{
  "crop_scale_min": 0.8,
  "horizontal_flip": true,
  "encoder_drop_path": 0.15,
  "encoder_shared_expert": false,
  "encoder_depths": [4, 8, 4],
  "encoder_kernel_size": 5,
  "latent_channels": 16,
  "decoder_blocks_per_level": 2,
  "optimizer": "normuon",
  "epochs": 5.1
}
Rows from block 12 of the encoder, named by matrix and row number. Rows with one number belong to one attention dimension. Each number is 200 + 30 x the weight over its row's rms, rounded and kept within 0 to 999. All counts start at 0. After the name is the row's rms in percent of the matrix's.
# q: attention query (encoder.blocks.12.attn.q.weight, 256x256), inputs 172-255
# k: attention key (encoder.blocks.12.attn.k.weight, 256x256), inputs 172-255
q.62,094,231,176,193,236,196,138,228,134,169,207,188,212,197,141,241,227,165,192,239,241,191,203,126,185,214,156,235,206,179,140,180,213,217,186,193,215,264,207,280,216,175,256,196,150,154,234,200,219,231,195,168,187,187,212,196,212,154,257,197,235,120,197,198,209,208,143,216,212,220,133,217,203,163,174,187,159,143,232,198,228,197,214,216,225
q.63,092,215,204,234,196,213,233,233,218,208,281,204,267,204,154,146,192,203,191,195,167,205,211,197,181,206,207,206,194,199,210,215,195,134,194,226,235,167,221,168,164,194,256,170,142,151,221,238,197,186,199,229,176,177,174,192,240,229,192,199,216,266,172,221,190,200,226,216,214,172,227,153,157,186,222,193,205,213,219,203,208,168,207,134,160
q.64,086,219,178,237,190,210,229,209,198,223,192,185,195,171,214,167,223,175,221,274,216,223,223,155,202,158,170,194,201,213,224,261,206,250,185,222,234,179,190,166,199,178,209,209,159,197,212,198,260,147,224,179,207,223,238,206,231,179,184,164,192,217,148,241,197,169,165,169,214,189,250,238,179,180,242,188,253,221,234,170,175,189,163,153,168
q.65,091,222,195,149,183,177,200,213,179,227,226,228,206,201,193,137,187,198,184,239,232,200,211,192,203,224,198,229,170,188,295,179,202,262,186,184,209,174,225,163,231,104,206,149,115,215,196,149,185,178,203,173,144,222,182,206,216,199,170,176,188,136,216,165,143,162,174,190,244,177,218,200,209,147,186,180,262,229,211,212,172,213,198,246,224
q.66,102,187,207,239,213,198,194,145,172,205,163,227,257,137,204,234,236,207,237,168,145,238,174,229,135,211,281,204,204,180,218,216,219,181,235,204,229,227,199,203,226,187,148,212,245,178,233,203,218,205,191,214,134,196,180,176,185,221,220,184,193,241,209,218,193,202,219,277,174,244,179,229,192,199,182,187,119,190,197,230,182,180,175,215,142
q.67,106,203,174,203,163,201,240,168,200,227,198,190,175,226,190,225,164,176,168,150,186,191,204,169,149,227,234,200,205,190,171,205,199,105,216,219,191,203,169,222,154,159,202,180,226,194,232,176,223,214,234,205,251,227,196,219,200,291,180,217,120,211,273,193,217,274,194,231,213,157,205,147,205,217,143,253,231,233,216,229,204,214,220,187,163
q.68,098,218,212,164,182,196,200,223,224,213,155,263,180,233,207,200,206,239,177,190,196,161,171,180,200,169,222,216,235,154,191,206,173,194,190,239,184,190,177,178,215,233,267,239,252,165,141,173,175,233,220,168,189,214,220,229,242,215,157,171,186,243,192,136,199,220,173,232,192,144,191,197,203,240,142,233,223,196,202,233,235,213,170,223,180
q.69,092,199,168,204,212,225,225,210,212,248,207,144,218,172,192,209,167,155,210,242,179,213,249,216,217,144,196,221,191,210,213,204,168,237,236,164,192,158,184,146,222,196,116,206,218,228,193,190,195,220,169,228,144,210,213,179,149,182,199,225,199,229,139,176,136,223,204,211,182,257,211,219,132,178,159,186,188,193,158,206,245,283,191,172,176
q.70,089,170,188,194,200,212,227,213,183,204,191,236,199,184,199,210,164,137,211,189,206,204,204,252,176,159,200,200,231,208,250,178,213,223,234,195,207,192,192,170,214,219,162,201,173,209,229,213,191,248,158,196,191,249,248,148,158,186,195,191,199,213,210,132,207,178,185,231,181,182,210,184,154,229,203,157,146,121,168,213,234,192,208,184,150
q.71,104,180,207,245,232,224,190,239,215,195,165,181,211,219,205,172,180,238,204,196,253,209,167,186,250,169,169,182,250,225,226,180,216,182,212,199,226,249,196,258,196,197,148,206,158,181,187,249,196,123,175,243,185,201,194,173,179,195,281,225,231,196,224,211,220,164,192,175,193,176,185,194,228,241,247,215,216,265,172,147,247,223,233,170,229
q.72,104,269,219,184,239,199,198,222,205,217,235,243,217,190,198,240,165,167,216,177,177,243,197,199,157,211,217,167,200,229,215,203,220,210,185,162,149,178,148,153,184,198,212,214,169,245,190,201,176,197,209,194,219,206,170,223,183,204,151,212,223,201,182,214,143,218,202,188,167,222,238,213,162,162,204,191,202,226,138,174,170,181,218,195,193
q.73,091,225,245,148,210,210,212,167,152,174,236,202,193,164,227,197,199,162,215,177,216,130,195,126,205,244,179,243,194,240,256,232,274,245,197,203,232,221,187,179,209,191,213,203,189,206,189,174,174,163,215,193,194,190,217,222,216,211,203,175,163,200,203,237,151,229,174,188,192,206,227,211,188,200,197,178,296,222,183,204,189,229,167,189,212
q.74,105,174,196,267,204,213,192,90,194,181,218,197,202,176,164,296,234,177,231,151,175,159,159,189,168,185,211,209,200,199,194,215,221,208,204,178,180,225,184,224,225,188,191,199,198,176,224,193,169,259,196,288,225,212,178,152,175,195,194,204,194,164,198,208,156,244,260,190,151,201,228,198,190,189,182,199,180,239,187,167,205,218,219,176,220
q.75,096,189,196,152,159,229,205,163,191,179,229,181,215,176,168,219,211,175,225,233,235,183,142,212,215,134,204,229,186,241,210,184,169,239,215,174,169,194,219,179,183,173,133,196,170,220,190,208,173,154,163,216,228,230,207,199,179,247,191,184,172,180,188,176,177,246,190,188,191,141,181,214,156,249,233,202,218,156,182,142,231,267,222,165,165
q.76,106,231,231,176,207,187,200,263,204,190,159,204,189,195,219,206,180,143,169,212,198,151,217,207,215,201,242,184,184,160,183,188,209,190,180,181,161,156,160,174,170,225,279,149,227,243,184,171,229,219,253,220,245,200,144,211,185,198,225,261,163,259,174,174,192,229,191,207,205,202,220,173,178,213,190,223,199,211,193,243,202,160,201,194,205
q.77,099,167,305,182,212,164,225,135,158,186,199,171,191,136,223,178,227,202,242,213,197,182,238,201,222,210,142,239,177,193,216,242,234,173,241,165,188,202,266,198,248,250,178,221,202,230,242,207,236,196,215,181,152,237,157,172,211,204,167,200,186,225,178,203,148,197,184,191,166,178,197,204,221,208,187,179,210,215,190,216,163,241,199,206,202
q.78,092,206,163,159,176,220,228,182,161,229,182,185,199,206,241,128,210,199,218,157,135,192,223,212,187,197,178,251,209,202,191,237,179,163,253,187,199,135,206,199,177,185,224,251,247,199,205,191,174,185,199,248,196,239,236,194,197,245,164,201,204,219,192,170,230,187,176,215,198,221,152,176,188,236,143,198,216,184,222,211,195,205,194,209,197
q.79,095,181,180,246,248,218,218,205,202,175,219,134,195,189,148,236,170,187,251,160,153,202,245,173,172,157,200,189,208,254,206,157,126,150,207,207,188,220,172,192,224,173,179,207,279,209,185,208,256,168,197,204,197,196,193,228,204,182,223,182,216,214,162,211,145,170,254,193,194,228,185,181,195,248,186,185,169,162,209,193,257,235,184,157,214
q.80,096,178,193,242,142,213,215,249,160,171,198,222,214,194,234,221,187,270,166,213,129,196,202,206,223,235,119,224,199,222,191,218,179,228,188,184,208,175,244,192,226,144,271,157,185,242,235,224,204,227,200,222,221,166,188,188,236,221,184,214,222,224,195,224,175,160,207,266,236,182,159,196,196,199,238,157,205,279,239,273,184,205,161,260,186
k.62,111,170,190,217,147,181,193,197,153,157,199,203,209,181,154,123,215,224,240,169,212,160,248,177,176,167,132,249,215,173,184,245,171,189,235,170,228,252,212,200,133,173,218,226,221,156,163,177,177,165,120,123,238,175,211,154,178,209,195,137,242,204,198,212,152,232,169,240,232,220,206,219,221,188,222,234,202,192,226,222,205,162,210,214,235
k.63,098,182,245,215,240,181,172,176,185,136,187,197,197,195,176,212,178,179,140,185,242,201,184,216,173,165,220,209,237,224,199,218,226,210,207,151,165,198,168,195,151,178,177,196,151,211,213,160,268,165,210,220,131,220,198,269,206,166,180,214,202,239,153,227,216,194,209,180,198,210,217,277,155,224,225,181,220,203,197,155,224,222,250,251,130
k.64,101,234,181,140,229,175,235,158,156,172,268,171,190,161,175,164,192,195,163,190,241,194,166,228,206,168,154,224,220,176,208,202,267,243,197,210,224,172,226,186,220,175,201,250,116,252,168,134,165,233,188,230,172,221,233,192,169,188,197,204,190,190,177,201,205,225,229,161,212,166,179,166,183,141,225,201,233,178,189,170,215,226,173,213,253
k.65,099,236,196,168,226,171,246,189,175,182,193,207,165,97,180,154,173,225,214,150,247,165,163,174,258,146,164,215,240,223,200,227,233,241,182,205,168,188,235,212,164,175,203,176,120,247,220,217,152,195,168,173,191,194,219,192,193,249,196,202,205,191,178,214,227,267,178,200,159,162,216,181,165,220,194,168,224,239,201,161,228,176,190,188,205
k.66,113,177,223,256,143,245,183,209,197,218,99,233,212,255,213,238,216,285,212,179,202,229,206,205,185,214,225,278,168,198,151,199,187,114,189,233,184,203,216,204,226,176,165,187,258,192,184,183,230,167,257,212,234,220,191,203,173,231,199,190,172,241,225,210,248,210,235,190,195,199,239,191,183,213,140,220,193,178,202,231,209,209,220,224,190
k.67,117,205,203,241,211,199,174,209,188,196,175,265,180,223,221,261,229,219,160,231,181,189,171,185,195,210,258,187,151,156,168,158,161,154,180,199,225,217,177,207,205,251,215,245,194,149,193,212,174,194,186,191,228,202,208,200,237,209,217,181,259,145,210,188,201,131,186,174,233,190,227,173,199,252,215,226,179,175,242,227,217,163,228,198,159
k.68,100,233,201,253,189,195,182,158,192,190,220,246,225,186,219,253,247,213,208,210,180,190,134,174,199,194,177,207,205,228,160,168,191,207,181,197,256,182,284,182,182,193,217,239,178,208,214,260,190,177,206,194,199,238,205,234,187,247,233,233,239,182,224,218,189,210,196,171,205,177,194,214,157,144,195,235,148,191,185,218,203,199,185,200,163
k.69,095,202,194,158,204,213,215,243,218,204,244,184,180,150,162,159,170,128,267,176,203,177,185,226,166,225,207,147,212,214,218,208,209,196,154,166,205,227,189,156,139,201,222,158,214,184,179,214,230,197,184,230,262,190,204,156,254,172,184,208,203,196,181,209,145,190,208,174,210,191,288,188,225,146,235,180,179,217,213,213,209,183,222,169,223
k.70,099,206,207,143,190,166,222,188,210,226,211,221,175,210,209,174,160,245,243,205,192,188,231,245,199,241,198,201,259,198,244,220,237,169,201,208,182,229,218,155,145,212,189,200,227,160,187,252,216,221,175,211,114,256,202,180,180,181,180,261,189,213,158,162,206,216,207,216,206,187,214,164,180,158,214,162,239,213,177,233,146,215,245,176,169
k.71,107,280,211,139,211,217,207,135,174,184,175,231,226,196,227,185,155,231,147,174,206,206,168,184,235,213,186,215,223,226,179,192,233,202,179,219,202,206,206,203,194,229,167,220,208,173,189,190,192,236,214,222,139,149,232,215,217,215,191,165,191,220,190,208,236,229,149,219,198,227,172,180,203,223,188,252,272,167,183,174,148,179,265,235,195
k.72,099,189,177,188,170,179,200,193,188,175,200,183,170,148,226,167,224,117,211,187,238,146,264,267,263,195,213,142,200,224,208,156,202,168,182,182,193,212,194,199,151,209,234,182,236,226,231,207,154,175,169,219,177,189,185,207,219,163,236,154,235,159,137,186,181,234,191,203,202,166,186,199,176,168,191,196,198,182,128,190,193,216,241,187,162
k.73,096,176,191,158,222,153,196,161,154,178,185,191,178,160,205,215,197,169,215,191,239,230,197,188,212,123,184,193,165,246,187,178,203,227,205,249,225,160,250,202,277,164,183,190,187,194,156,182,203,153,163,188,175,198,202,213,222,208,188,165,156,210,201,148,235,145,182,224,203,192,214,216,203,239,215,135,179,173,179,185,235,188,203,191,181
k.74,096,182,222,140,145,227,176,244,251,170,217,230,224,239,219,213,216,217,200,221,228,250,184,191,200,212,185,181,254,155,218,245,200,211,187,227,202,246,141,211,158,180,204,201,179,175,171,231,226,192,195,200,157,219,182,226,154,206,220,176,213,243,210,196,164,214,218,191,227,215,228,166,184,233,210,221,158,137,184,233,188,183,235,199,164
k.75,091,226,211,127,268,184,241,237,190,180,222,193,168,150,160,170,218,172,207,190,189,132,220,236,187,235,165,166,230,206,193,265,189,245,163,214,173,198,195,179,182,116,224,181,176,181,230,187,161,199,152,173,223,230,204,219,211,224,224,181,201,168,233,222,142,249,157,177,217,213,231,193,174,187,204,214,186,269,228,172,234,239,208,161,195
k.76,100,171,204,271,198,204,197,208,225,172,259,160,135,216,175,198,228,210,236,207,124,224,210,224,169,188,168,221,128,213,181,247,187,232,231,184,233,192,243,184,199,187,210,227,140,177,199,200,184,221,205,175,211,191,216,199,233,126,197,187,220,156,219,227,176,203,260,170,207,231,255,223,221,230,228,157,181,191,196,194,261,188,186,176,239
k.77,101,202,157,178,150,185,252,223,175,205,177,186,183,196,170,188,188,164,237,218,194,238,244,227,203,218,247,196,224,172,229,192,173,179,152,187,216,240,212,187,236,161,205,157,237,272,227,210,236,210,236,201,180,171,145,179,236,238,190,153,154,242,190,162,239,190,211,218,263,202,186,173,148,191,226,198,212,227,180,191,168,231,159,219,214
k.78,082,174,213,265,212,195,176,208,182,243,191,152,242,188,187,168,201,267,224,174,194,225,198,186,201,212,176,200,237,210,179,169,146,179,211,204,238,152,239,203,226,225,199,182,205,177,212,218,168,177,209,216,219,240,211,179,247,212,188,198,194,239,245,198,186,205,201,276,200,188,205,179,181,162,169,140,181,220,188,222,218,179,213,199,199
k.79,103,223,202,230,229,223,125,166,217,236,169,165,274,212,182,216,222,147,224,233,197,219,230,236,158,212,227,247,174,182,193,194,190,175,195,215,241,234,170,228,120,266,180,171,197,180,178,176,203,198,178,182,198,189,191,199,221,243,218,172,209,183,211,189,212,166,207,211,197,191,214,212,208,182,184,220,228,223,203,228,221,195,217,245,218
k.80,078,237,245,248,221,236,188,186,240,211,175,225,187,216,158,166,192,189,191,228,213,241,174,175,168,180,217,200,214,133,163,204,151,191,236,224,183,231,175,175,184,153,253,250,227,160,212,204,221,140,208,196,187,196,127,201,189,225,207,176,205,190,207,230,190,166,219,159,187,233,219,149,186,245,171,206,155,199,197,250,242,175,183,171,216